{"encoder_arch": "densenet", "model": "audio captioner", "dataset": "notes from a synthesiser with random patches", "train_examples": 78125, "noise_aug": 0.002, "time_shift_ms": 100, "n_mels": 64, "hop_length": 160, "input": "log_mel", "spec_augment": true, "win_length": 400, "tokenizer": "word", "vocab_size": 43, "encoder_norm": "batchnorm", "encoder_activation": "relu", "encoder_depths": [6, 6, 6], "encoder_kernel_size": 3, "encoder_stem": "single", "encoder_growth_rate": 32, "fusion": "cross_attention", "decoder_width": 320, "decoder_layers": 6, "decoder_norm": "rmsnorm", "decoder_norm_position": "pre", "decoder_activation": "gelu", "decoder_mlp_ratio": 4, "decoder_head_dim": 48, "decoder_fused_qkv": false, "decoder_bias": "qkv", "decoder_qk_norm": false, "decoder_parallel_block": false, "decoder_inner_norm": false, "decoder_drop_path": 0.15, "decoder_positions": "learned", "decoder_cross_attention_every": 1, "decoder_tie_embeddings": false, "init": "torch_default", "residual_init": "zero_last", "optimizer": "adamw", "lr": 0.00065, "beta1": 0.85, "beta2": 0.999, "eps": 1e-08, "grad_clip": 3.0, "steps": 16700, "batch_size": 128, "epochs": 27.4, "lr_schedule": "cosine", "final_lr_fraction": 0, "warmup_steps": 330, "weight_decay": 0.3}
Rows from block 12 of the audio encoder of a small audio captioner, named by matrix and row number. Rows with one number belong to one channel. Each number is 128 + 24 x the weight over its row's rms, rounded and kept within 0 to 255. All counts start at 0. Numbers have three digits each. After the name is the row's rms in percent of the matrix's.
After each channel's rows are labels from the 100 clips, of 14976, where the channel reaches its highest value: "top examples" is what is common among them. Only what is clearly more common there than usual is listed. The data: notes from a synthesiser with random patches. In brackets: how many of the 100.
# conv1: bottleneck pointwise conv (encoder.blocks.14.conv1.weight, 128x160x1x1), inputs 0-159
# conv2: growth 3x3 conv (encoder.blocks.14.conv2.weight, 32x128x3x3, transposed, each kernel summed), outputs 0-31

conv1.95 099:156138142149136179130141118123115129158121107194158118130119135099116125119131133123100101121141146116138111122157137178142094113128103136116148084106081131103122166182159140160140122151120133110138142123124089134105127110126124096114170121133104100134099123144122118125107129112101079152115156132100101081112138084141118064083148110111118097137159104187138129092142157102163141098139074134123096095126115157152138135166118163123140148130090173102134126159089125160127110110113118
conv2.95 106:128118080108123131078077097122137147063127121137113149086125144130131156140115134113142133109134
top examples: resonance (78); high-pass (57); filter closing (54)

conv1.17 098:161113114144103139187134137100158143121117150183120144161122123127127115109116136150144160135115146132145113142078083100118101135073119116146120172121158082109140136106121163098111102162128137086142139144109138136159116142153108128121184117130122121125139105088139123152133143157100108110110118113090155151132147145103145114134089125094080109163140129140138127096086126147142138107149135102108124122161085146139095142135130048082131114137128113140098152134139146137125107133134046
conv2.17 086:102143133163132133119109091129134141146123127096086121048112087114141139124110120124105140138096
top examples: swell (50); triangle (26)

conv1.106 103:113101097112126133160099111113124119116104110200076150113122130103092153138137133084113139133140126129126092143076091116144116126145142101138128115148140124137141140098059181158108118156137138095179154063142099136139143097125101122104153118116091116130153162114110113132138116133123132139103102137126131128131135122100164129137113140146141116156080104157142131132127173107132067083081149099116110100130154151136097151120133140148123119151092115157107107117116108134085103110092098
conv2.106 110:129121138187127140140135105141116169163109120080160114069133120129132084119125131138101141128116
top examples: pad (59); bass register (45); oscillator: square (28)

conv1.122 100:115128096150140136103177186110134084153128144114143118131131139084091124124117143077116080140131160145116134089145125150135122111142091151099111123071099100116134132150148175176087126149139139135140109095129132112125112138108122146171104122122151152094160150135090148150100126149156124121158095116116124164132117156122088110109207127114133091143104093111153144165146125126081143136099120140138124147121133129138086147088132158137128143138148123125157165096129106168148110161147141
conv2.122 075:082118134136125123108160130129163166127101137108044125134126138158128115123155128145129090140128
top examples: bass register (85); drive (50)

conv1.6 106:146135088151104092130138160149146116142138138135125129088086101119090137134114149046161101145130137136140112124105094128136150073094073132127068088121143139079126118108153110120110150125092154116106134107162122092139139130130143130140142138128108111139148136131119116066107118145131136102126117145144134153115082149128131080121105147084164124134137108131094090131101116100094105115076130142105127126142120132110123167094166116142112154132159118103134124145164096083130099135178135
conv2.6 141:116120110122111141129159116139129136129130144133119142075131121193120129138202158144151109153130
top examples: bass register (100); ring modulation (59)

conv1.82 096:139129113114160139184145082175141105111104153162123093146151125136153101123131124159126167088145118103106143085118120100127145138100112158148134116138170100101142100089124143144091087130112144137125133130117108166107105151124145122142152158117104095103113140144097095091115135116137108133128081077156123140117132148122097101144100073123118152145142116153116093098095107152142100170178124105084164134160143177105148129134125096128140149145169095121115152143139097087122126135138098
conv2.82 093:116132053081157102077103112112113112140120127128099110107136113124106124128112152151135109108127
top examples: swell (82)

conv1.43 097:160148119132147133147091121155076133139112136123120156149139142110129152131158079112109112127134121094135137126195150150146115131111132116107113154116085124115159134131141118136147090142137146158156137110070131149141138098086117100149141149135181158133191111171118127121110088099130149149201164130131099170130127129124113158123174117180122104131131124115139125159135133151135137126099100115125102155101128160130076121111089160103121105118102139140101143130141127075119113141150177
conv2.43 073:099128148166151127107151149110106151073105132125114154140129122083166126141085121100130163128112
top examples: drive (85); resonance (39)

conv1.61 095:091139096136171123109114153125134141123117136136128112131159112155153153137124181147125086132120101136134106150066107116120111122177142145177160137144129173184153111134129127122136147076132116128150141132145160082120157177159132144164127088096119113130123144084135155158108133156134107126131098143138135125163131130154154149128087113077094099140153153163181149112167093168140141123116133142123143145147114165132182104126120152115127151119110131136121159129138140127124152181111090
conv2.61 094:170121068084137141103136140136134063128116125107159154137120143119138118119126100142124101156114
top examples: bass register (94); triangle (82); envelope: swell (64)

conv1.63 106:133106130058152083162156102143140141101136121139110119105149136166126104103149066135166156127170149083129099115157150160115132158124132145145114100092094119132121115109121108121146144147100062130138141117120113142129114124117156093124126154125126112139123146127101132129119136129109105134127147143121147137176134107127123139090137077134145126116117098132153108118128115100142115155138077072110174088134108133090113173147105133103141067147147084120085144109126132065154115119114140
conv2.63 107:157109081118131109100112157132143137115103125128161105129141113105088094143115092113189140118107
top examples: filter wobble (41); square (31)

conv1.117 109:151112092106113145149126113105136146088134096147106119143177124115121107137095123136154135113116123125133106186030130110109106120112115116195123133183149125137130104117092127155112119118145109105098125127111130113128169120142124134106134146138079107130073137084134143118134137127120124123112107099114109105147142111127105120136070115094094140157152146135089128108158127127111115103189131128105108100145120130110139110128138141092092128116145131158128111136104162130130117103089045
conv2.117 086:107109146163132117185129107138142095154112118147157129103135094116100098087135122169100155131135
top examples: swell (92); glide (76)

conv1.3 104:119141158099138105145119099108131134106083108119129127067163129128153124109156115138128183123143118111104121113197151134125139121128141133119108105096093118155118154115114162139154159138175082129138153125097089159106132117087140108132149122113128161143165123143134122118161092065141088156137132143140113135164118125115115149063152113148140087078127086115154143147128121124132136092116072119126165101100131148142125130165134127111121127127149158123096146128103119138144171123091177
conv2.3 099:136136126119120130129066154151134143147161140140111122075150087096153117155114123167162137114119
top examples: drive (77); noise (42)

conv1.7 100:155118156109134122170067097145111150127113173119112121121148140127141140126192125136122163152133116099114139108205115166124142147141162104087129104102094117121140131100141130126120131121142125147135161098115131138108112115076137085106133112119160139139164141162124149112134134088142110164165170139106114161129133133108095126112218108151145096103103111132151135152125153141132111115109130120139110156124134135157120055143086159129135148112143124105123152122150098110118148130135174
conv2.7 067:125133068147119115144149150091135142115087119180064153123127121120148124142118104128131144147136
top examples: drive (61); filter wobble (41)

conv1.9 098:104119118120110122124146142099147081131134129105124150127080118153068127125094104121148093125096110156105113112159138167123154104097115129108110119100110096137113130102107129116144110146108190187126103105157161142147124102119123114194136157102178167105167107173110108131118144138131150082159134142139120152119103125134148187131172157136154139131094132109110111179113135153142131121145115129120150135135122137116088157107134104128106136153153113100155131140168151093122126187133137
conv2.9 078:109120150104151119087185122143123099123125146080143112110142131138106125126150113101163087111092
top examples: bass register (56); resonance (39)

conv1.21 101:080147129155125150129135144107152121146103107126145160107158127104144116140137111128096129125138146142124127132165122153121060130154105135132140133093079068124169159163126137147095129127149089082153121129134113120139142147139119137133134091101147152140022148120137133141115138108130131116149122138121156076137138084128114124114142107114105109141134111153106157029129146165130165092119103145121156132137056137140155112125134109140149145129115121117133117142105116143133149126119111
conv2.21 085:124104049074113139120132171157132114134119131124111134093138138115141139141150134129117149141091
top examples: pad (75); bass register (60); resonance (36)

conv1.40 098:127158157140131106082123112184133147143113117121112109111133156103123065125113129142101124176101149155140142109123146139143132119153147137122141151111110138169107130115178152140124156115120108121107097142166126067107130147101161121154085079101114130155055127125140153134132150138143120180102122134125128089117127152101107107122146136072101119108158110144096128071134138148088111164160113137156129121133078132137147117130147111167140141100140151145113129128074147139126106159108097
conv2.40 139:159112056115097132113113122138136105142141132142162096161118162088122144160117113107136154137121
top examples: tremolo (57); filter motion: filter wobble (45); detuned saws (44)

conv1.46 100:121120134125126125106156163124110123129126095125175141100115157122147119112158137137085116113161129102131166110196119165165143119132122135080163131120090119140097164174117148152124111154167111113117107111092135126103127149095137126117098147127156149110132156177123125148136115129121131167138107115138091158108132164114090118113196114136142107138139130086149167194150173128114151128098091144129120119132145125162125117129112141145136132133147121126150179147108130151137111127108213
conv2.46 059:142137141102118137110127131165113144141154138107040121124130109129132123117103142117131129123193
top examples: drive (69); bass register (45)

conv1.94 098:104153143146101098131094125117111146089153133098091113095169146107171117122092101153147159126089137133129136150091138098100147112155152089136154120145162139133139154125158133119136129131140135139170141137137119140093237127141193128157163129096116154126146101125171146083146089127136110107143119124155125132136086134140183110111106135115139085109137181142125106137125130148156102117133131138131111145132120083162166093127126127122102130139150123168112136139144137163133150135129111
conv2.94 100:133166088105101109110096135130148100110138130138189145157136126099144097101123167101147115133140
top examples: filter wobble (61); pad (56)

conv1.75 101:194126138129111157171075149126113086131151142148123106140107134164121067126131140124138134124128100121072117123143111136119165128145136123115108127129167119144124150120147131157122087155117143157131157124136112146104102124109113090069150173152129118072112150136099113132137163091095147127153154090064147098105130090137132102114174116123151156107114135119128113125132125141144108150173141135132101153097087094153085126150107133121121120167096144143140139126114079118131115085113107
conv2.75 078:109141096103133103152183078097139098139107115104151094102101129107118134155124158126135126114154
top examples: resonance (60); filter closing (49)

conv1.4 107:145163102162081147139144116139128127127139110087115153121132117134113111114108161080150112159069143136127135141100101115127131103037078089149111169114136151053124126124153121141112130094101144133108075136132094133135125090138139144063136119118095139134133126115146108115145113145145131132117109147111132170104112155097126073127125152098157115127138152092096130161132107090128109122131120145149120124116139094131127141117163149122111139084127142083122113146124135131103109071118117
conv2.4 118:125076093141106142098087118111129116168124135104077105099146132099136117147135138117120151169129
top examples: bass register (54); filter wobble (50)

conv1.16 105:149141134058144138113156144140089097140114087166139136134118119123131141099129100105133115087148120085075125109144092098162095109097112141147102122110115091103119142131122194138071110087157124085143144156086083094092119135120122135111139103164111135133155110138129107124097093103135130140125147083099090120085150122098117082130141092092141123104119120117094140124120137118127120128123118085098135118131143153110097084116125075144138114130121134146120104145166108096137112121121131
conv2.16 097:142126184171143126106110107116100184138159121125142164094133129101155138125102117155133129148108
top examples: high-pass (84); noise (33)

conv1.10 095:120100136130121145101102098136135111165111160150111104136110111119136099129129136120134129136127095149115109140187144156075155119143124091129141119142127122167138113107144138117167085178140131186130111113161131151128158101114150136179152172071202113107169123166128145134157141093121140105167140087115137138120129137124159170120182133174141130137104132133112116147109150165138099133095120109125130171152143116122118120125106119143117168152110119102114110126190143089122142146114117
conv2.10 079:110138140159141131099114120088109131088086138086127120127137087100111115120147150087145082148137
top examples: glide (47); resonance (44); square (28)